config = dict(
    model='sound classifier',
    dataset='songs of 200 made-up bird species, synthesised, often over outdoor noise',
    train_examples=39062,
    n_mels=80,
    hop_length=160,
    input='log_mel',
    spec_augment=True,
    win_length=400,
    targets=['first syllable'],
    num_classes=9,
    arch='wavenet',
    norm='batchnorm',
    depths=[16],
    kernel_size=5,
    stem='single',
    widths=[128],
    loss='cross_entropy',
    head_dropout=0.1,
    init='torch_default',
    residual_init='scaled_by_depth',
    optimizer='soap',
    beta2=0.95,
    learning_rate=0.0027,
    beta1=0.95,
    shampoo_beta=0.95,
    eps=1e-08,
    precondition_frequency=25,
    max_precond_dim=1024,
    merge_dims=False,
    one_sided=False,
    adamw_lr_other_params=0.0013,
    gradient_centralization=True,
    ema_decay=0.999,
    max_steps=22200,
    batch_size=128,
    epochs=72.7,
    lr_schedule='cosine',
    final_lr_fraction=0.01,
    warmup_steps=1110,
    weight_decay=0.2,
    adamw_weight_decay_other_params=0.01,
)
Rows from block 11, named by matrix and row number. Rows with one number belong to one channel. Each number is 500 + 40 x the weight over its row's rms, rounded and kept within 0 to 999. All counts start at 0. Numbers have three digits each. After the name is the row's rms in percent of the matrix's.
# filt: filter width-5 conv, dilation 2 (model.blocks.11.filt.weight, 128x128x5), inputs 15-29, a 5 kernel for each
# gate: gate width-5 conv, dilation 2 (model.blocks.11.gate.weight, 128x128x5), inputs 15-29, a 5 kernel for each
# out: residual pointwise conv (model.blocks.11.out.weight, 128x128x1, transposed), outputs 64-127
filt.35 100:515433535505503485451513507521493438507459440497522496469489533514506512432531500525449493500470470540527527493513449484516519420489527513468506496450502498469496476465468544498496518431528512501523589450475503438588554517541
gate.35 105:486599495480528411513522493548487548418458560473483496561506457512449467518538542505536461537521464453484573477438565421494482500532465509479542474464535541581508506569450510533536499510468520493514443532501456452542512481469
out.35 097:430549504476543546524482429535505541553517477483524536506508457454472472547530442473518545609484527498545464452472529474503442573553482538545486493421532476479527507510482514452508502542462448
filt.36 084:550529501483548536475581478516499482473507515457551488526516512524409489455542541534551477574495525538466530572503426452532479493470477525516501486471491517506569437481475491459537529501489467473523510535508464524536514531541
gate.36 084:536484494575479488489527557525501481508484481506494438476506532488569541547464455480506560478505546587511514534463619462551429433525419512495439497505559486501486491449546465533440496471517537458508431431453541547516493500486
out.36 090:513495449547486533522513449432444527545499544462471485555464501590458502472552457446505512484510537489527454439535423449474480511522525446450542531544510476543539404534491510494529490565518498
filt.37 105:500424437448496515490527499468555505514532502515470550527554438429497426493492464469499520590570483577454426525483517463548584526559535469544516557526594499490457465419514534488481531463555563427438505448499548521505528472480
gate.37 105:464566498504536525603530529502472478480555519507503507508478471493443617479499459517561577435487504500574511506532477538509453497424439438513463513488515486442526446546460467558561464462553516489511468530510514490515489443536
out.37 111:466460451504569470515510443512573498510463501425433487540500511485430553490448453483504472459552503522521410502488524548457517529521426453504433509476541534540523545444545499513490510466443449
filt.38 098:529495511502563498526466576513522394479561523518559549504533464492551448503508513531465573546496466470446443565439515539475464471503491459565475478577501575514582548442463465526531407467480521505445461480505475544478504504440
gate.38 101:523493499570623475525564461518503483463551487535503501496434495494442457500447499517472555497455522492482455455553560520512473540522478473513552475512531549512470475521551497468493514520473440445518474398508490464582524496502
out.38 110:521458493457556502502520506494486545528497521593519481469549496491481506476497447479480478547506432482472509531504504480481515539458510437477468526537515512507445466481520525501509490453512556
filt.39 096:437457441506447475534522504481455493517433485621519562507522514527490467538490544485497489457544543516481474496408491543467521518533454526483493543526508533516517535554518470482497498512522440577437511395527582555543544499485
gate.39 095:462468513496552468550505416521510478504492488451486537481480560538487482492458526436556494520495543509572535510546528469468446516545497542473477493447487464528511473485498516561551539517459424517464622554480492507509479519455
out.39 100:545466539493527528504468522487474482491425469457590503522566497407517577503576493467505486580517522492497482505459460421538564454502539493530436496453495532485547493519523447530526440492493560
filt.40 118:510471468494491452438530473585551435477555519492472521437621460488475492571466483468492548504499482518550468501491490506486489539554498493545488468517454494519510482423500422526492550530477602474511531550422514474465570465559
gate.40 123:510425580503473443469518537500577512575522484465548390454476490522492591512515474559410500473498476488539473434490539531517412617488506512506466481487478499559531501506447556467546487522526498529497517449521470476439490542524
out.40 106:515534471499424531478510473555556470531567488516459517484480529521504526474458472532473560500520502477561456437533504547491584416541532523516501468520433522473545479544598480461493426461486552
filt.41 088:505462502543496410571554477527566490504527529498546484457457477480578518472482482486557550511493572469564512519535487520495504510493544501534408399550509496484492508567486497458471547479495469535455428463468519568512503543450
gate.41 094:451480516407503561482513478503524562557461471515499484573523583553431482517466500541518489507400467506437509553450472466415496434504530544509523565407475507556552499530514487468550472494578476550516495471537463519525456472512
out.41 101:519488529492622505457496464472496470462489525474520498475454557534453539480469535460527522510473415488473501420591522486518508530521475538428616530488518503484482468417460469508571467460540482
filt.42 093:530490483453488456523471549477476536499512548439476443477501519460507543539445524535481570479478529599522523601508564525455518492525485495459477520494499528494496443518520536456497546395469450478468572488494457510508481538515
gate.42 093:494546538550531439545498467477489508448519515498543496510464536509455497501560472565468505550466520453478490525524532494436465500505467456492482458496507509473467477456519506492517515416524563547443497435466534488472460496387
out.42 093:530576517471528538494491434476582502536511503520420455517458530408599502517518506526385541483531505467497490512547563524497542506497519486509477501400484508491474487498513482558477470548540539
filt.43 093:489582505535521479526468519564486512487460481512486467477447432502520467551478457472492561436451540545492469521532449486556506492551522505425450480531468523499517454518476481510508497484600501409555538443445466456468531504514
gate.43 095:513534483483462539513566503523480469456499519476490568514527465429405447541498489421506569511494516453507495503545566501498545542477462452527506402400503500534504580548523482499490466497547587519527508525494500505482543491437
out.43 089:439509475523487464511487528458591537551595545535521534459520482484433525517534410487510523464500488426501537506430532510501560576499444494517509518502542480464440456483503535492560501436510494
filt.44 103:560531507536425508531431514469487519466479549439530487547540547500451581539494535411546481509463635471471392526544521518588418455521485509483544540483532504462458560510556479485527507475482457489479448467563560548555511535502
gate.44 100:524552482572532533432476467421434515431511546493417520461501605573541543553552523507480510524472489508491465512534496547483491498487507528434478561490573468455486513531481524552471483514451516476524548520525491512543507541577
out.44 104:532478543534510553524502504491541495579476466582470500493569498503589461511478499524487550568462514478513570484428460468568501494465483497523517466516481407493508550494444488506561553491506505
filt.45 094:455545502482540443491467511567478511481460520521552459497541504471541552551496449480483557480459467539524470523487571493495477533528471457517556476476516474553536480532431467543526491467546517502488518458514490533400488481564
gate.45 093:475548517471449502511468494461506584516504502529508436490470504569532601509450558415488517554497462446522523491505533470500515478576470488508449484462514491582531502517473430517446547521580492477494552470494474415508471519544
out.45 106:528521480504460468543480486523463399482410477487455522524588437501474538501468555513469482523532496515540501506587485531491562476462559471433434534463439462447481498465488569535558448461520528
filt.46 105:513442552492473471430485450455475479546413506503542458488509464438460444516443439578496483493570548529430492481513477473455575474460494507521521533508533409500519497558496492443492431431484477499433424506552510482471524428504
gate.46 102:446563471529455562476478474457441544479563521519448556431555514472494565480457545444543554525430523486468524553516496480479527497519462456524558450470497523462502546472572541496464471530509532506462550497519441470503484516514
out.46 101:457485507542490533534470518526443458538440457543500543399529565486482549534527511537501468537521493564447496551411501556519504506515520534519494606488407474577485514454482521520495524533561521
filt.47 089:477427480542483460514482512512449545554499497526505534474483532544458517537476432505507527559452463559490526490525398425485532504500402443418523511469511456487472507450447496549533546504469492464497489574590484508498527508440
gate.47 086:474548491490412592505468446514485506465449477524478471425436525482485471577475512503473540501494473494493490465503514551515455481463559502504492486580533431482497479495485585474471468463497558523483477505429511480531541482433
out.47 101:492490520583557511498488489516509500481508513494507509483478549443497480497525514574517538515501484541464537540401508453492479550466495485575468497506454482447460540504484542525500550451475459
filt.48 096:548498491536437482448488464489514454540494513440568500471536550498498504478507425502498521449531451531514501418487536500481471527507547463482480455431433476512473516533462465559544451486531461541505475504478529494564529520516
gate.48 101:520441492484508510496547425502609446519531500476586543545439496472478557446481402582523554423537455485451529464454513511571423534518472423530536524497492457497452505460465491530455468580506513482502472554385480544521460469499
out.48 096:442581530516528555525521489418581473455517517447411484527468508535508467442426566478550549523477463532469497525502503592518489514520516463510451514538512447408548504487500547560500535454456447
filt.49 101:549427465530455476563519443511476508543479521500525522471488513553437536499509505488496492488515600490457484464491468509492451412504427457548482481487575526389508527532494499434431551511499432470503509477473506543482515572544
gate.49 099:503481615541511506458547486469471491469452557493517527497512476553480499485559506508509469485454505428552564386497528592497517462464430511390538575514449490583534463559511441538484510461469483517492519540450483474485537556538
out.49 104:472486536431532539482527457434410435460448516464539446472509459502454443500421460482610492516511503536537518583548554511493514446504494488476448543516497510545438491559526487494447487552522528
filt.50 096:513438622457499470544542486465499520512516550540549486475496471470452494495565493515470502547466503545533430477537490490474503556533497502494548459433484449505565520459540514500496443497538552476495474575559558562591439535561
gate.50 093:533554489502473559525494490529542490550453499477458503488504530427436519472508460556541550569527443516524523513513546488457441422487497461467463501426499463528507470536502476556499558495471520464499517549532533543444552500467
out.50 097:557518432500398536522522568533424538459486545545460541470506492432504473539467511501520529494493535510490483530586445424450558513533448500432500506578459475512489495447464469493468491451432482
filt.51 109:487433570584483518483475565510488540504494549487530433505502483493479452473434503462432493501504468549459468423505476492499497463477507528508484476494554500519450548474544559487446533428529440493564529427466553519545496481531
gate.51 111:522465546509487526497498537514447520471545481531497520496475497520513524550509450446479549507484524518386492497547479546491499509517538510438453406501541423504501515521509456404509547481573434501451547422585433481449451595506
out.51 104:549523534519491534480477455491444546462586529567426457440494502499480450433492529450457545473501492539576447462510487483557494471506448432441507531484498473506520444577561554499499479521475468
filt.52 107:481456485463488398543442600491516537521511487511533441527520541519492559484502451526559506537485541503498467484471503521497487490534489501560435484537555395512488551566534512486499505412577475549463531477521506516463492504468
gate.52 102:451523497450507473547462540492481504500497453464515484498476527524505526531493513473537473550464477530473493552510543446469538398550455464528427473550590455548484503552465534432538545445540450507511550457461478433463463516486
out.52 094:555582554511521487511471472489551533479502517482509483581439468444472456490507494471452533420550471500524483476534502535500472517499580474470482453478460529498504594527501489497549431495402431
filt.53 100:480481486579467454515476483457530549479521458500524595459482509531500529514475565520471469535452519489493477508504428511496502489427482472495536528563570539530420493514547512601596472508457556522495485474510471477589510523462
gate.53 100:507508533461467548539433553476579483546594532462549491478503508457491539476534541508441545593511457396512464520490454552469503440465542466522496394488495478511491562521489566469444539581512551510462566556519508477417458511529
out.53 099:538579524551445445490427505539513535522574469502452493520467462480495585469512547522520497504478487519536544484571465490407407490458457492488477438502482497537463437476470578499536563521521465
filt.54 108:619449529549522457556475479455568510455519510534530449521513481491566538480462551516460569404501510472508475538464509467569497482542548484508460429547538575521486458552534587444511532447492465558453554467470450563547496505505
gate.54 111:505584492451448492479469504576549554558510480440414550586516545528499469475458475537512491535531478533547452429477533482464481493440521503535511476484457465572539458532453511553564464482487491500521456467567487421512496513578
out.54 092:505431522477555530515523489419473483527489530488533499468430439405426517482488481508543506513484546484490514456592488533534546507475537513443481399499503488451474568527508451494557546508503467
filt.55 092:463555527520474490505496501565466487571536480485519449467508481555582461512553519510528557537494511566440572539539469492505586469485497521484472471503491499481541522424463505438448533447508517420434553521467500521546472549525
gate.55 084:563431507471545522528477486459563473572529542501530560543476471555562497553457497496561510573522496518558425501438529526513468532446464460482449498518488556490472502460502505426502475495485544503469452487481491448551473442502
out.55 100:482536565490516496429529414475485519540545553445484515535534469468500523450459496447486476540484412481517531473474547504530479515498492454463507460471523481428510537558525479499455562544456460
filt.56 097:475492515479516454532516513496441541569495494493497482590579473516503562518481447482486529543466513488475482485391482472551493522510447507531478521561576497529496476605469423463479580508523407484482561555411505433505413509476
gate.56 101:513542459502491512497499513497500503521470568529522473574483488553503481517524451493511464468590432495414484472494400485472493452537537497514509438415451504573577558501470536567455442519550458467524587520513464454454492548479
out.56 093:440435464535515521489558536485464558485555483557477531472473558524457528466503507489511473525418535489583465582434505502522591532507454424453503523491578481486543486505517539481497394485449584
filt.57 104:482472495539436551478487457468449477503585484514495566491536492491485464488519497473506483541519466415526506455498444532431494551476542487574531516483530474516514505486490522505540483579456528526485518455448464490493548439571
gate.57 102:476509541510514558506551506466534522527525496431410463515523531528522495511516554507504559461458548517531529577536450475469563596469446533514439476490479530481601464466472501583513486471474539467473461541510442495442495515470
out.57 098:535513513456480524528416482456505463434438478466460531505469431534417476447485560497472483506471469506511512432520492476491470422505583507511450477491465485549530542555604507559451486477431542
filt.58 098:447461461518509534468512579527522456495436465478426428584524542540488403531508575560529502489540548498484540433478505535528501552478512544490473503514510457441525425533488491430531516526581498577413456393571556481526544479511
gate.58 093:510553478497474455429565441536495471477505451516476541512508527498505472548529492478475522486513542495492536472487494526490552510408468582468476377459511487446479467453533461510518485498518509460517446611517505472502460539540
out.58 096:462509492474433502524539502494497487526476486541507410512483547537526490560594576411497538513471534471464497512569432497435471556514466529521474448467531546492431484521526483459428544507521504
filt.59 120:470501559505505514472489588490478539423438573485435539494483489473477574455518489552462441539469529421545526489478490520512435534521579461554492484518539546407505517491526457521478515502472518505480508491542471543495520520514
gate.59 115:494538520512408539424456572555544485449511496467495477558550514465550485540517615489408432509444446567439555449518476513447533469546519566496506487513526561550473524453512562383537492511462508450460506464562461477453511526516
out.59 109:430501531461557515483531623494462486530487422502498536490505512493502425595516464570492442507440563475458505540444502514498494495518403497511507484481473460555446434520493512505551502562524470
filt.60 096:471551467513439478397501427511470576517505452516472531446511506533419472575552551526542514509453410559455538485545514484429539510553504506435590504396514437469470451505557447560527440540511503529537519516552479500490481587574
gate.60 090:535420556539439544596466488487441447516553492543486490470470501487530556476591469437484466440477534470477433624519540499456595479486499428566499496519473463540540489480508500471486528471513475453493521551508401537536537503479
out.60 092:496440582487569469503448477477476476516482389474487519487501543515423605454423448533457493517504505483547470478479447480507484538487537452500514442506501530455501475490459536474493597536536490